python train.py --model="multi-label image tagger" --dataset="cartoon faces" --crop_scale_min=1 --norm="layernorm" --norm_position="pre" --activation="quick_gelu" --qk_norm=false --layer_scale_init=0.01 --lr=0.00082 --eps=1e-06 --sam_rho=0.05 --batch_size=64 --lr_schedule="cosine" --warmup_steps=770
Rows from block 12, named by matrix and row number. Rows with one number belong to one neuron. Each number is 200 + 20 x the weight over its row's rms, rounded and kept within 0 to 999. All counts start at 0.
# fc1: MLP up (model.blocks.12.mlp.fc1.weight, 1536x256), inputs 0-127
# fc2: MLP down (model.blocks.12.mlp.fc2.weight, 256x1536, transposed), outputs 0-127
fc1.1126,249,232,188,177,187,201,197,208,192,234,200,190,232,205,164,181,218,224,227,185,211,199,207,205,232,178,153,196,189,224,212,214,212,199,228,206,209,218,185,202,188,213,213,214,176,208,176,213,223,155,184,193,224,211,234,194,215,185,202,191,188,220,195,171,219,183,196,200,188,206,191,211,173,200,222,223,195,237,206,197,199,226,198,216,233,197,193,177,197,211,182,156,205,160,208,195,204,213,210,180,197,168,181,193,162,178,180,223,206,221,208,186,168,199,215,218,177,234,182,187,198,229,202,215,206,190,221,207
fc2.1126,167,228,198,200,185,217,236,215,178,215,196,231,177,183,183,189,170,200,208,183,181,205,228,210,193,168,196,203,200,197,217,182,218,226,213,212,199,173,217,230,163,212,200,210,197,173,212,207,198,222,205,194,200,194,201,172,164,194,182,207,211,214,177,197,184,158,203,212,211,193,184,188,188,196,219,220,179,212,179,208,189,199,211,197,157,168,191,216,193,207,239,221,214,193,213,227,203,219,182,178,181,203,193,256,240,241,192,210,208,169,206,230,225,185,199,157,217,188,163,206,201,212,188,196,182,199,199,237
fc1.1127,205,227,214,178,171,179,210,248,175,196,187,205,204,185,198,182,201,182,207,203,155,198,194,194,173,180,188,197,209,227,233,214,200,206,152,217,193,222,216,208,225,238,210,201,192,220,230,245,206,226,206,199,206,160,211,214,191,214,211,215,217,178,193,149,173,215,213,187,226,191,203,198,177,235,179,193,193,206,205,226,199,221,186,189,166,209,184,211,164,203,199,182,188,181,231,224,196,247,201,217,155,185,196,210,220,210,221,205,183,214,180,211,217,184,207,180,251,214,200,243,189,226,181,205,188,216,230,216
fc2.1127,188,197,205,221,218,193,182,154,209,186,179,197,184,180,182,194,188,197,169,212,207,224,228,208,195,211,201,217,203,204,189,161,234,182,207,219,142,201,157,196,205,175,196,221,199,187,164,184,207,188,234,189,196,252,197,190,187,214,179,179,175,186,199,216,208,192,181,200,187,196,188,192,219,188,211,189,230,167,193,176,200,196,194,205,243,186,213,202,220,203,200,251,188,205,209,192,208,165,203,222,208,217,170,208,227,206,233,208,238,192,219,254,206,195,190,230,203,188,205,162,192,202,204,196,181,167,154,181
fc1.1128,154,187,208,191,213,206,194,213,182,258,176,192,224,211,187,210,211,206,220,194,191,150,184,230,201,229,232,199,217,175,231,199,185,192,215,187,217,217,202,198,187,205,202,209,205,177,204,213,180,189,178,215,206,225,207,207,180,166,237,217,167,210,209,182,219,208,205,195,204,193,223,186,192,199,173,197,204,211,203,260,224,188,204,196,196,196,218,177,180,216,208,179,227,198,210,210,192,222,161,219,202,172,186,179,191,206,142,201,160,193,203,194,208,225,205,205,219,166,216,203,172,208,222,190,189,192,190,189
fc2.1128,191,206,175,197,257,208,193,217,232,215,197,163,206,218,195,192,160,205,195,182,184,203,186,173,204,177,196,173,204,217,160,185,166,198,223,223,250,207,183,168,180,188,201,218,193,193,208,201,201,180,253,183,185,215,204,209,193,214,169,190,180,177,199,215,184,184,167,215,226,187,207,194,198,217,179,168,168,205,192,204,188,200,187,199,188,173,225,226,213,194,161,219,231,202,181,226,207,182,217,207,212,181,197,194,210,239,259,187,204,208,205,259,195,184,204,214,200,212,204,214,227,170,202,208,185,155,185,232
fc1.1129,161,234,170,192,190,208,214,231,179,194,207,190,193,195,215,226,163,235,143,207,197,211,198,184,180,177,174,187,214,229,194,217,207,172,226,217,194,193,181,159,209,192,174,210,194,196,191,198,214,203,206,227,208,192,226,185,219,199,223,207,220,163,226,215,247,200,196,202,201,224,199,205,216,215,185,166,176,181,218,199,193,202,193,209,184,194,192,214,187,198,217,158,215,172,173,173,204,225,204,176,202,208,190,213,197,152,197,209,197,220,217,195,184,199,213,227,187,207,204,209,183,202,228,189,207,200,176,251
fc2.1129,180,187,222,217,230,184,188,212,209,179,171,207,201,191,194,187,221,200,208,198,215,221,243,212,208,211,202,209,202,193,203,209,217,180,188,213,194,205,229,226,165,182,203,193,196,224,182,154,189,210,186,182,217,199,204,213,223,199,158,207,158,223,217,177,162,222,189,184,142,198,195,197,212,218,224,222,233,199,189,184,199,198,212,209,241,187,221,158,207,202,208,233,180,201,198,212,211,184,202,235,208,215,155,213,232,231,177,226,210,173,208,195,238,189,194,194,219,184,196,186,188,185,194,240,194,205,211,150
fc1.1130,179,194,174,217,217,196,172,191,209,202,168,187,188,210,213,209,179,220,168,145,200,167,190,224,221,178,179,225,188,208,207,220,179,169,197,183,184,197,190,222,178,196,161,203,208,162,165,217,219,191,226,215,195,211,209,227,187,204,157,198,172,205,230,210,170,207,227,223,198,205,222,211,195,193,210,188,232,195,147,252,220,190,203,178,186,214,220,179,219,194,188,207,188,208,224,177,199,192,175,229,219,183,217,192,194,171,176,213,195,206,205,197,223,251,215,195,189,167,229,188,173,235,222,214,215,193,183,219
fc2.1130,212,179,221,180,175,201,223,227,201,227,179,190,182,222,178,214,182,199,220,207,187,217,183,197,169,176,199,213,200,185,213,202,233,219,222,171,198,200,196,149,166,214,198,229,193,202,220,214,180,224,191,182,237,160,204,190,229,187,188,180,229,208,159,190,202,181,204,229,215,173,224,202,178,201,175,206,191,210,199,191,171,198,190,202,202,177,227,187,214,192,206,201,226,194,210,229,196,216,218,157,214,215,214,217,170,200,221,166,212,212,207,182,196,162,198,224,194,174,182,197,215,174,194,223,227,196,215,198
fc1.1131,213,191,226,207,200,201,204,202,189,212,160,195,158,209,101,212,207,207,198,181,202,203,164,191,184,212,203,183,216,195,206,213,231,220,213,187,152,179,204,186,175,190,214,205,252,182,189,223,222,212,190,196,219,183,212,202,228,220,205,216,167,237,196,220,203,179,217,146,195,210,251,179,243,208,182,157,184,207,215,203,198,226,186,187,201,236,198,173,206,185,208,222,203,181,196,184,197,208,174,220,193,195,196,170,220,170,206,221,197,181,215,152,212,191,195,204,201,204,178,183,204,219,200,191,202,197,221,214
fc2.1131,184,226,172,172,178,164,209,191,187,223,223,192,251,197,261,196,173,201,206,223,202,211,208,199,188,194,199,217,200,233,176,207,176,170,185,220,244,235,177,199,235,182,199,200,200,184,229,207,148,180,215,222,185,197,202,194,174,185,186,201,235,171,195,189,202,192,188,242,212,196,194,203,136,218,210,203,202,198,172,193,217,198,213,198,213,190,221,192,174,200,182,204,227,202,197,231,208,209,204,188,201,207,177,220,180,222,195,182,209,223,171,231,192,221,200,187,205,206,224,209,213,205,197,219,220,201,194,194
fc1.1132,187,206,186,187,211,187,184,199,209,189,184,197,204,211,195,181,190,224,148,192,186,201,197,171,195,201,203,231,209,225,220,203,214,186,218,216,193,207,153,213,161,209,185,196,205,233,207,224,193,173,240,211,220,236,205,191,189,186,216,169,185,183,211,176,203,178,213,186,202,186,255,176,232,199,201,206,177,186,193,247,198,223,202,164,237,178,212,184,182,197,208,181,185,176,219,196,202,236,199,202,181,175,186,199,186,169,202,244,185,184,221,213,222,232,244,199,201,198,189,194,191,169,215,206,228,190,199,244
fc2.1132,201,216,212,225,165,191,193,189,181,176,208,214,215,177,187,217,230,200,219,212,200,216,180,238,208,193,199,151,201,160,192,216,192,203,207,200,164,215,266,253,183,191,200,183,200,152,188,191,209,217,184,218,186,168,199,214,231,201,197,211,209,196,185,215,198,201,202,180,207,204,186,206,167,196,184,222,208,189,203,179,206,203,219,203,168,206,214,214,213,204,195,236,229,202,142,202,188,161,202,201,217,202,220,210,199,201,188,175,191,181,154,199,212,215,201,213,213,200,197,204,189,220,191,221,213,207,167,164
fc1.1133,198,193,212,188,198,205,166,194,191,197,214,167,221,209,198,200,203,200,157,204,172,204,157,201,205,207,200,244,211,206,185,229,195,193,187,233,202,214,186,248,197,177,200,190,226,220,227,186,228,194,219,196,244,183,235,203,216,162,201,190,205,162,171,190,168,196,211,151,194,204,208,185,261,196,174,209,189,204,185,192,180,227,203,196,193,199,202,205,206,180,168,218,177,174,203,178,202,207,204,197,191,167,173,215,191,181,188,227,152,205,241,167,207,184,199,202,211,221,205,186,206,189,210,194,205,156,177,216
fc2.1133,189,218,158,203,220,159,207,216,200,181,189,211,175,228,201,201,200,195,213,198,214,210,238,196,201,189,192,199,201,230,205,210,179,200,200,200,207,179,224,180,193,178,199,213,199,180,179,219,168,202,158,210,192,204,197,194,184,224,171,207,182,233,222,205,221,207,198,262,222,190,178,190,146,215,216,213,197,184,194,196,208,194,171,197,208,192,227,177,214,202,182,211,241,199,200,219,204,226,225,220,201,210,237,202,188,245,211,166,257,208,146,221,216,234,201,201,202,190,205,216,198,200,191,218,174,212,211,200
fc1.1134,219,260,192,198,195,198,215,223,185,215,189,195,219,239,165,171,161,188,199,177,198,183,190,247,180,217,232,204,210,233,231,200,244,210,224,212,193,220,215,216,212,214,201,197,182,179,226,202,197,212,191,204,191,173,251,213,199,185,221,237,218,194,196,163,177,205,180,201,207,224,223,183,197,198,201,210,207,227,200,218,191,207,216,168,200,175,187,199,181,182,205,205,181,157,216,215,231,227,169,189,160,158,167,219,206,184,168,201,186,212,198,196,195,215,191,191,239,180,173,203,186,237,172,188,213,184,198,220
fc2.1134,201,223,216,185,164,203,208,159,183,165,200,180,185,204,206,230,237,201,160,207,224,209,184,222,200,194,198,221,207,212,215,163,234,181,206,163,150,180,177,201,189,201,200,191,197,201,216,217,209,189,180,214,217,185,201,179,215,168,173,179,218,217,194,211,219,207,200,206,186,185,221,196,220,165,197,235,228,238,195,212,208,202,253,199,219,204,208,188,198,194,234,242,153,208,212,178,185,167,170,207,190,194,205,210,183,191,164,211,222,215,216,181,202,210,200,192,216,212,182,188,201,184,203,188,182,186,182,187
fc1.1135,196,212,219,167,183,167,177,221,200,193,180,189,218,219,202,185,206,192,165,226,172,233,190,189,183,214,154,205,218,218,210,200,202,199,178,259,189,233,198,179,226,227,202,219,197,214,240,216,225,168,198,201,211,172,225,190,195,218,222,193,217,222,215,171,175,178,227,196,214,209,217,180,185,175,202,212,210,199,196,220,181,213,193,159,210,209,187,205,157,178,208,221,192,194,236,181,187,244,206,235,165,178,195,206,191,212,218,209,185,185,198,211,224,199,190,190,220,197,214,194,217,197,206,219,196,210,167,223
fc2.1135,187,194,210,200,223,191,183,186,182,191,212,220,203,191,214,202,189,203,196,224,185,272,207,195,184,205,187,213,197,221,191,231,207,208,202,229,179,203,207,203,218,183,199,226,201,198,188,151,229,212,157,184,196,188,198,193,191,219,194,180,215,212,210,201,187,192,191,173,188,202,171,224,201,168,201,209,231,164,225,182,182,197,224,191,175,190,180,214,243,208,207,239,175,193,211,170,194,193,200,233,206,199,207,232,205,236,173,197,237,165,215,205,236,191,198,204,203,183,207,200,223,195,199,209,163,224,182,197
fc1.1136,229,214,212,184,207,190,220,190,187,252,210,215,234,228,187,204,189,186,179,239,219,177,181,214,219,211,215,182,186,219,211,221,245,153,185,190,164,189,167,196,232,179,143,180,186,198,178,192,203,193,179,228,207,177,215,191,220,210,261,198,196,187,221,217,244,204,174,202,194,200,205,176,198,189,179,194,219,199,205,250,196,210,201,181,179,211,250,206,198,219,220,191,207,200,187,251,210,230,140,171,154,225,177,195,213,211,181,204,184,199,180,211,181,214,240,219,216,194,191,187,191,220,163,208,194,187,223,207
fc2.1136,177,206,201,182,199,216,213,235,212,190,193,175,175,179,191,209,234,204,207,206,229,230,182,187,184,231,207,175,200,196,192,219,171,181,169,209,220,210,238,196,219,183,202,193,199,209,191,178,234,219,238,228,200,172,202,209,211,200,157,198,223,201,242,196,203,201,206,205,198,190,199,206,215,228,179,195,196,189,244,209,210,199,182,196,231,174,164,212,230,192,166,190,215,195,198,227,164,167,199,210,165,224,185,179,204,176,160,191,184,188,182,173,186,185,198,182,215,215,222,215,227,195,205,218,167,193,179,197
fc1.1137,177,188,202,195,189,178,202,237,221,220,188,181,191,204,193,165,212,234,213,163,221,204,225,221,226,209,183,204,205,226,204,230,209,186,176,196,204,203,190,201,188,173,205,216,216,172,214,203,234,176,215,238,167,213,202,219,180,185,164,195,200,197,196,187,185,189,185,236,176,222,175,177,248,237,201,193,212,188,201,210,198,230,166,192,198,231,200,199,226,210,172,194,215,214,227,187,229,189,173,221,192,203,190,190,200,209,150,196,175,187,180,196,250,193,216,191,268,192,219,230,229,206,185,216,158,188,205,208
fc2.1137,215,205,210,210,164,201,164,209,194,227,211,241,209,182,192,217,180,204,176,241,191,204,183,183,200,203,209,195,202,188,213,192,197,199,203,213,177,209,221,180,227,252,204,189,202,219,202,218,192,223,189,170,215,184,197,215,202,241,224,217,226,203,186,195,208,228,197,147,214,207,246,208,181,153,194,199,198,201,188,186,201,202,215,204,212,171,211,228,163,200,196,209,155,196,195,195,201,192,248,172,194,218,204,190,201,196,275,198,189,245,204,225,160,166,200,216,156,217,200,165,185,184,189,182,264,195,211,184
fc1.1138,235,218,215,192,206,154,187,207,174,177,204,223,213,209,199,200,170,184,201,202,151,193,192,213,207,211,202,197,174,193,196,202,175,226,210,216,186,184,164,224,199,207,183,216,205,208,237,234,195,184,206,188,231,198,213,183,159,238,209,218,184,223,204,215,187,188,215,170,209,239,228,197,191,183,189,185,226,204,138,223,215,184,191,162,200,227,213,211,175,196,211,201,197,196,214,199,240,195,188,220,187,190,202,215,223,232,197,216,182,167,180,195,207,216,215,178,181,184,189,205,169,193,174,184,221,212,210,183
fc2.1138,178,195,210,223,200,239,180,187,207,224,227,232,165,198,237,209,241,198,191,153,229,156,222,195,210,171,198,183,200,178,203,178,211,179,202,197,201,209,187,222,206,208,198,209,200,204,154,192,209,243,208,199,171,195,192,234,196,207,176,163,210,199,214,197,196,222,184,195,171,210,230,199,222,186,194,210,200,225,211,220,186,194,188,198,207,197,171,195,171,196,211,211,191,194,188,181,180,203,215,228,220,215,225,199,201,177,219,192,241,209,180,170,200,204,201,202,153,204,209,188,178,223,226,231,208,156,178,170